config = dict(
    model='autoregressive pixel model',
    dataset='coloured fractals of 300 iterated function systems on busy backdrops',
    train_examples=97500,
    image_size=16,
    horizontal_flip=False,
    levels_per_channel=8,
    vocab_size=513,
    arch='transformer_decoder',
    width=256,
    layers=8,
    norm='layernorm',
    norm_position='post',
    activation='quick_gelu',
    mlp_ratio=2,
    head_dim=16,
    fused_qkv=False,
    bias='all',
    qk_norm=False,
    parallel_block=False,
    inner_norm=False,
    positions='rope',
    tie_embeddings=True,
    init='trunc_normal_002',
    residual_init='none',
    optimizer='soap',
    beta2=0.99,
    lr=0.0014,
    beta1=0.95,
    shampoo_beta=0.95,
    eps=1e-08,
    precondition_frequency=50,
    max_precond_dim=512,
    one_sided=False,
    adamw_lr_other_params=0.0016,
    grad_clip=3.0,
    steps=9700,
    batch_size=128,
    epochs=12.7,
    lr_schedule='wsd',
    decay_fraction=0.4,
    final_lr_fraction=0,
    warmup_steps=290,
    weight_decay=0.1,
    adamw_weight_decay_other_params=0.01,
)
Rows from block 4, named by matrix and row number. Rows with one number belong to one attention dimension. Each number is 200 + 20 x the weight over its row's rms, rounded and kept within 0 to 999. All counts start at 0. After the name is the row's rms in percent of the matrix's.
# v: attention value (model.blocks.4.attn.v.weight, 256x256), inputs 0-127
# proj: attention output (model.blocks.4.attn.proj.weight, 256x256, transposed), outputs 0-127
v.24,108,203,215,167,232,211,221,215,185,168,202,197,200,179,210,220,184,198,213,179,225,233,173,205,213,199,215,182,269,188,195,224,208,189,235,239,192,215,233,180,192,213,185,209,198,212,199,240,210,183,200,194,223,192,233,199,189,214,180,216,207,187,181,191,196,207,212,198,188,188,249,226,179,221,222,175,202,169,215,168,212,206,183,190,218,190,212,195,210,204,184,192,204,214,199,223,182,185,193,183,191,208,210,239,212,187,213,188,222,155,212,164,209,143,240,204,195,202,210,219,189,210,219,200,202,215,169,181,215
proj.24,107,196,224,226,201,222,196,195,219,238,200,209,179,185,168,179,193,222,189,224,175,186,238,217,185,226,180,183,161,192,189,190,187,206,179,172,207,206,181,213,188,179,234,180,184,202,227,150,218,229,187,193,199,174,160,194,220,181,197,189,218,184,214,206,188,194,181,200,207,216,166,184,169,163,186,203,184,226,188,210,181,189,214,186,194,227,198,182,224,169,188,185,185,199,210,189,219,202,220,225,184,239,196,190,177,208,206,210,218,236,207,220,179,243,140,206,197,222,188,206,194,184,173,226,203,172,227,193,200
v.25,105,209,213,205,190,161,201,225,193,172,218,185,185,187,195,169,201,206,177,185,218,212,223,202,181,230,209,203,193,165,229,191,200,147,203,184,188,196,211,249,226,181,170,187,216,216,207,171,163,202,192,200,193,195,185,219,212,221,174,172,218,187,194,198,193,210,159,222,235,236,214,194,208,194,180,204,197,241,219,187,196,181,164,188,221,231,209,164,194,189,192,195,169,232,153,176,225,209,225,198,190,216,171,206,215,183,182,185,187,199,184,197,180,206,196,224,188,196,210,187,192,193,148,204,180,220,186,205,206
proj.25,103,193,188,198,192,235,212,181,231,192,206,196,208,226,205,199,179,192,221,192,180,206,161,177,208,231,208,187,168,207,178,183,185,201,190,200,200,181,181,153,200,222,204,237,169,206,179,190,227,172,206,192,211,188,181,155,169,220,231,177,157,211,170,177,192,179,210,199,189,183,161,209,162,234,204,183,205,189,190,218,207,215,202,182,190,156,167,207,202,217,183,187,205,170,232,216,196,182,148,213,173,221,265,211,219,210,198,225,206,201,211,193,213,173,231,183,211,199,169,227,203,198,216,183,217,192,250,217,222
v.26,113,208,195,214,182,176,184,217,195,177,213,192,189,205,179,191,208,189,193,193,210,209,222,203,201,194,217,207,234,214,205,195,212,222,189,181,154,196,205,197,196,197,204,203,163,209,154,185,168,158,164,226,216,181,181,176,185,201,218,201,189,178,189,172,186,200,220,208,210,187,244,200,220,218,199,208,177,211,231,177,234,226,219,210,200,219,220,183,196,198,197,160,196,191,214,174,174,195,180,206,206,199,242,218,198,223,176,189,172,218,204,189,224,195,227,209,197,208,201,225,173,204,170,210,202,232,185,202,179
proj.26,104,194,194,211,209,196,201,174,199,218,178,220,247,188,201,213,181,199,196,204,173,219,210,206,178,171,147,190,165,187,195,202,197,229,240,208,236,205,191,183,210,234,214,184,210,213,197,171,212,265,207,201,185,190,178,206,186,198,163,200,195,236,193,186,197,201,169,207,217,207,150,219,226,191,226,178,187,171,223,178,205,210,157,152,188,171,171,222,191,217,185,205,198,214,209,183,230,200,199,183,206,227,194,204,185,192,204,201,232,208,206,209,196,195,163,194,223,193,190,193,207,201,222,200,227,191,203,223,200
v.27,086,191,202,213,221,175,207,174,184,175,184,195,195,212,205,189,206,231,207,185,207,189,223,207,194,194,204,164,185,210,197,211,191,180,209,198,169,201,201,231,185,176,202,198,185,236,186,225,222,206,196,202,211,165,215,190,153,191,171,193,180,217,147,233,208,191,166,206,220,195,184,183,181,208,195,176,178,214,210,181,205,164,233,177,185,244,200,199,213,154,232,222,209,276,208,220,203,237,199,192,173,217,190,196,194,223,189,199,219,232,203,186,206,202,187,204,185,187,171,185,218,224,242,196,192,209,178,199,228
proj.27,090,227,188,210,201,235,222,215,193,239,210,197,206,146,221,198,186,232,236,191,224,179,189,180,174,202,190,232,206,200,196,206,199,210,211,194,196,201,184,200,216,190,203,232,208,188,215,192,153,191,217,195,195,233,183,205,238,199,205,210,215,183,232,218,213,216,215,211,202,211,233,212,209,185,155,241,206,176,223,239,196,222,194,219,207,171,205,188,212,171,178,181,183,141,199,198,216,198,204,197,217,198,192,191,196,204,182,206,220,179,214,206,194,185,221,205,165,177,177,185,212,205,192,234,190,203,212,188,243
v.28,100,208,219,209,216,222,216,192,184,193,201,177,190,190,182,213,193,152,203,204,203,206,186,192,173,224,214,206,211,209,180,247,213,215,191,196,215,160,205,194,207,213,221,179,199,232,183,209,198,208,245,194,205,184,215,203,202,169,198,193,197,231,225,215,201,208,173,204,164,227,221,242,180,185,182,191,208,186,217,195,196,219,194,184,171,190,212,182,188,214,198,219,174,209,193,204,246,154,224,209,194,170,189,198,226,244,222,227,206,159,211,203,169,211,212,199,203,178,198,169,170,172,208,151,192,170,226,226,150
proj.28,098,216,220,202,199,192,192,184,205,187,200,224,203,202,215,166,222,256,182,203,172,209,187,157,233,192,203,208,168,177,212,152,218,182,163,216,171,191,182,204,179,181,193,217,169,197,215,204,234,198,174,213,204,213,165,205,185,225,177,205,254,212,219,192,222,231,238,198,213,204,217,183,206,209,178,198,182,186,198,227,195,194,211,193,199,200,194,246,179,189,224,199,224,189,195,206,199,220,139,164,180,232,183,214,184,172,197,187,209,221,187,221,205,178,218,183,207,259,220,218,216,230,225,219,206,204,195,184,215
v.29,103,178,217,166,218,187,179,205,211,216,186,191,207,184,244,232,249,170,168,195,173,208,184,257,180,175,210,200,197,213,205,201,194,210,228,212,185,209,209,216,206,236,196,169,218,194,173,228,223,190,196,213,204,211,195,198,216,177,198,194,152,182,178,179,227,187,220,191,171,191,194,193,195,207,249,166,195,192,182,187,190,220,213,201,193,167,201,210,179,214,215,224,248,173,199,197,172,205,192,232,216,191,213,198,175,180,214,168,193,208,194,199,190,231,177,201,225,175,204,218,198,209,190,195,183,210,194,185,224
proj.29,099,200,225,199,175,171,205,207,167,187,211,164,201,182,176,198,184,206,204,203,194,192,177,178,199,176,172,194,186,205,181,197,204,176,176,174,194,211,209,218,200,184,210,204,198,181,239,233,219,198,176,185,188,214,184,197,201,219,198,222,185,205,178,210,211,219,218,194,250,213,172,186,203,178,191,219,206,206,195,165,236,193,216,190,218,232,203,209,193,176,242,188,149,257,196,208,203,182,216,203,188,220,187,204,215,208,185,201,191,214,201,215,210,171,220,181,177,197,221,203,183,180,194,215,209,199,173,198,202
v.30,101,191,214,202,214,254,198,176,232,187,196,167,199,184,195,188,172,177,232,198,223,186,208,195,210,198,213,183,179,214,188,202,172,182,162,206,238,181,171,187,178,201,191,215,179,211,167,200,225,231,225,157,200,204,216,202,202,192,201,192,237,213,218,213,196,231,187,185,176,191,188,240,220,185,214,211,180,193,202,176,244,181,166,183,227,175,170,229,202,234,211,229,219,210,199,195,241,208,215,203,217,173,200,201,234,190,217,253,195,215,199,177,179,212,176,214,175,204,211,201,233,230,217,183,214,183,194,167,201
proj.30,100,218,192,220,177,213,188,188,182,216,217,219,192,213,223,179,213,221,180,208,192,186,168,164,215,211,200,197,220,182,194,188,213,212,228,206,167,202,191,197,171,203,203,176,217,223,200,214,202,173,224,229,215,220,210,194,219,206,176,187,222,233,195,192,192,200,226,226,164,175,206,189,184,210,228,179,219,172,205,222,182,215,191,237,222,228,196,190,212,232,202,198,201,211,188,200,176,234,184,195,210,201,162,170,174,175,190,208,183,184,201,181,188,185,209,184,193,191,202,199,200,212,205,213,216,209,190,215,170
v.31,110,233,178,207,196,208,207,207,193,203,190,212,214,225,208,168,200,220,181,209,193,222,180,220,207,195,204,185,210,239,183,169,189,230,197,196,193,212,209,218,221,181,194,197,209,209,212,217,232,222,193,202,194,164,213,190,182,223,218,206,174,210,163,202,156,185,214,208,212,188,202,206,186,230,203,190,186,208,210,217,199,209,224,181,249,182,205,190,200,223,224,180,194,203,193,168,194,197,143,210,221,179,185,225,185,201,165,182,189,206,231,181,209,227,172,210,218,226,174,216,211,211,199,220,205,211,216,191,157
proj.31,110,154,186,208,189,211,201,236,178,195,200,205,219,216,193,227,229,195,183,179,220,202,198,199,191,205,257,212,196,203,215,222,204,189,200,221,201,199,188,166,191,228,200,202,233,199,233,200,186,200,210,217,253,177,218,188,227,180,156,194,229,181,213,197,217,229,205,153,236,216,214,185,222,208,206,225,197,191,208,201,210,188,175,197,191,194,195,227,187,192,208,217,212,181,201,158,186,204,207,214,215,217,214,214,221,231,236,201,194,193,192,218,199,232,204,186,203,173,184,187,186,209,207,196,191,190,223,205,197
v.32,108,231,210,215,173,216,202,244,176,218,216,194,190,209,192,209,228,201,234,208,214,180,134,197,228,248,206,187,231,195,210,208,174,203,187,207,164,185,192,184,182,210,193,183,217,210,210,195,218,200,185,182,207,187,240,214,190,212,216,178,231,209,186,215,225,217,187,180,229,195,185,199,182,191,237,174,188,208,206,201,188,201,219,187,197,168,181,177,224,171,208,212,167,190,211,202,204,200,177,203,187,174,154,217,185,209,215,210,196,171,211,183,217,161,221,188,196,162,174,188,187,160,222,215,206,198,215,228,200
proj.32,112,225,179,142,189,169,210,173,202,187,193,206,221,175,205,219,151,205,220,182,193,196,223,200,191,171,206,220,187,193,199,221,177,209,238,184,207,242,181,206,203,173,207,227,173,155,187,232,209,198,207,202,207,226,194,188,188,187,193,213,194,194,200,177,185,175,222,199,181,230,189,176,178,197,198,213,189,207,205,178,206,182,214,175,180,193,216,220,198,237,209,182,178,205,203,247,169,185,244,204,181,196,200,180,166,201,222,203,151,234,217,234,197,215,189,227,193,198,187,211,188,250,189,207,190,230,210,190,238
v.33,096,190,187,214,194,185,225,197,200,201,200,190,187,225,172,183,185,213,189,185,163,213,184,210,213,201,179,216,177,176,211,193,191,210,198,206,183,261,213,177,199,176,179,210,213,157,206,221,172,203,171,202,215,181,204,182,219,177,193,198,233,186,197,178,193,194,189,213,179,156,203,186,198,203,184,211,211,199,201,193,216,181,217,212,180,166,223,181,176,224,217,216,183,199,216,209,179,202,204,187,158,178,206,244,204,208,191,194,218,197,187,206,212,179,231,178,177,218,167,200,198,241,207,198,194,227,181,186,212
proj.33,107,243,165,176,196,166,194,205,171,215,209,226,194,192,229,204,177,201,177,249,204,218,202,219,202,208,234,193,236,204,196,206,202,176,210,211,237,189,172,203,199,194,217,183,182,190,212,166,227,187,192,224,212,225,194,194,159,205,212,209,164,207,233,203,157,210,210,171,184,229,216,201,197,221,188,208,224,195,202,207,206,211,207,174,208,204,194,227,198,214,193,209,245,201,206,199,232,223,246,196,178,214,196,164,158,186,187,192,230,182,185,171,180,212,184,188,226,209,214,201,193,175,209,183,201,169,176,201,246
v.34,110,186,195,188,210,242,202,199,172,194,216,207,182,211,187,189,209,205,199,221,197,175,214,207,212,234,165,194,218,190,180,200,184,192,175,177,193,196,203,180,201,211,206,214,230,211,189,202,158,177,189,197,187,184,203,194,206,224,237,203,207,190,208,205,196,185,195,198,213,197,193,195,199,174,222,203,189,209,245,212,195,220,168,208,217,175,210,196,194,182,203,207,224,215,201,225,255,204,176,215,135,208,229,200,184,172,185,228,207,222,208,189,187,194,220,225,247,200,229,225,234,168,215,180,200,175,175,232,219
proj.34,118,218,208,197,160,188,223,242,198,234,186,184,222,162,220,203,194,182,208,196,185,211,165,237,176,215,217,232,165,207,198,204,207,227,157,230,241,201,168,184,205,152,195,180,207,205,196,211,209,221,217,216,184,177,205,201,189,230,166,221,185,174,205,202,210,233,164,192,216,210,215,198,163,172,190,228,210,189,155,177,181,185,200,187,194,181,166,218,166,209,199,204,219,206,198,181,188,176,202,180,217,176,164,194,197,192,220,186,207,181,212,214,190,188,194,193,177,175,199,208,172,224,212,190,211,214,188,176,202
v.35,117,186,195,202,184,199,209,198,227,199,183,180,202,198,173,196,209,208,216,242,221,174,179,207,205,196,226,187,222,183,205,175,172,213,173,226,184,210,185,184,197,205,193,180,178,223,181,200,198,206,165,182,212,207,213,181,212,193,199,190,204,185,214,182,201,216,215,194,187,222,198,181,188,184,200,164,207,183,194,201,172,197,203,202,191,179,221,204,216,214,205,198,182,203,204,219,199,191,219,171,208,180,231,240,223,217,186,206,237,194,211,251,186,200,192,199,193,194,206,182,218,217,198,241,175,228,222,210,206
proj.35,114,204,196,226,166,209,212,203,159,197,187,212,210,213,231,174,182,178,202,181,187,198,212,202,215,202,177,194,216,222,209,231,169,197,230,247,171,209,187,222,225,188,191,187,193,206,225,190,204,198,190,189,184,203,169,194,182,186,207,238,206,210,181,224,216,168,203,215,190,196,201,217,205,216,227,224,193,239,178,224,192,216,189,202,231,213,176,203,171,187,211,185,193,224,194,178,180,225,228,208,174,195,170,184,193,218,201,208,189,202,245,211,219,203,183,234,210,201,216,193,197,205,171,199,219,184,185,226,210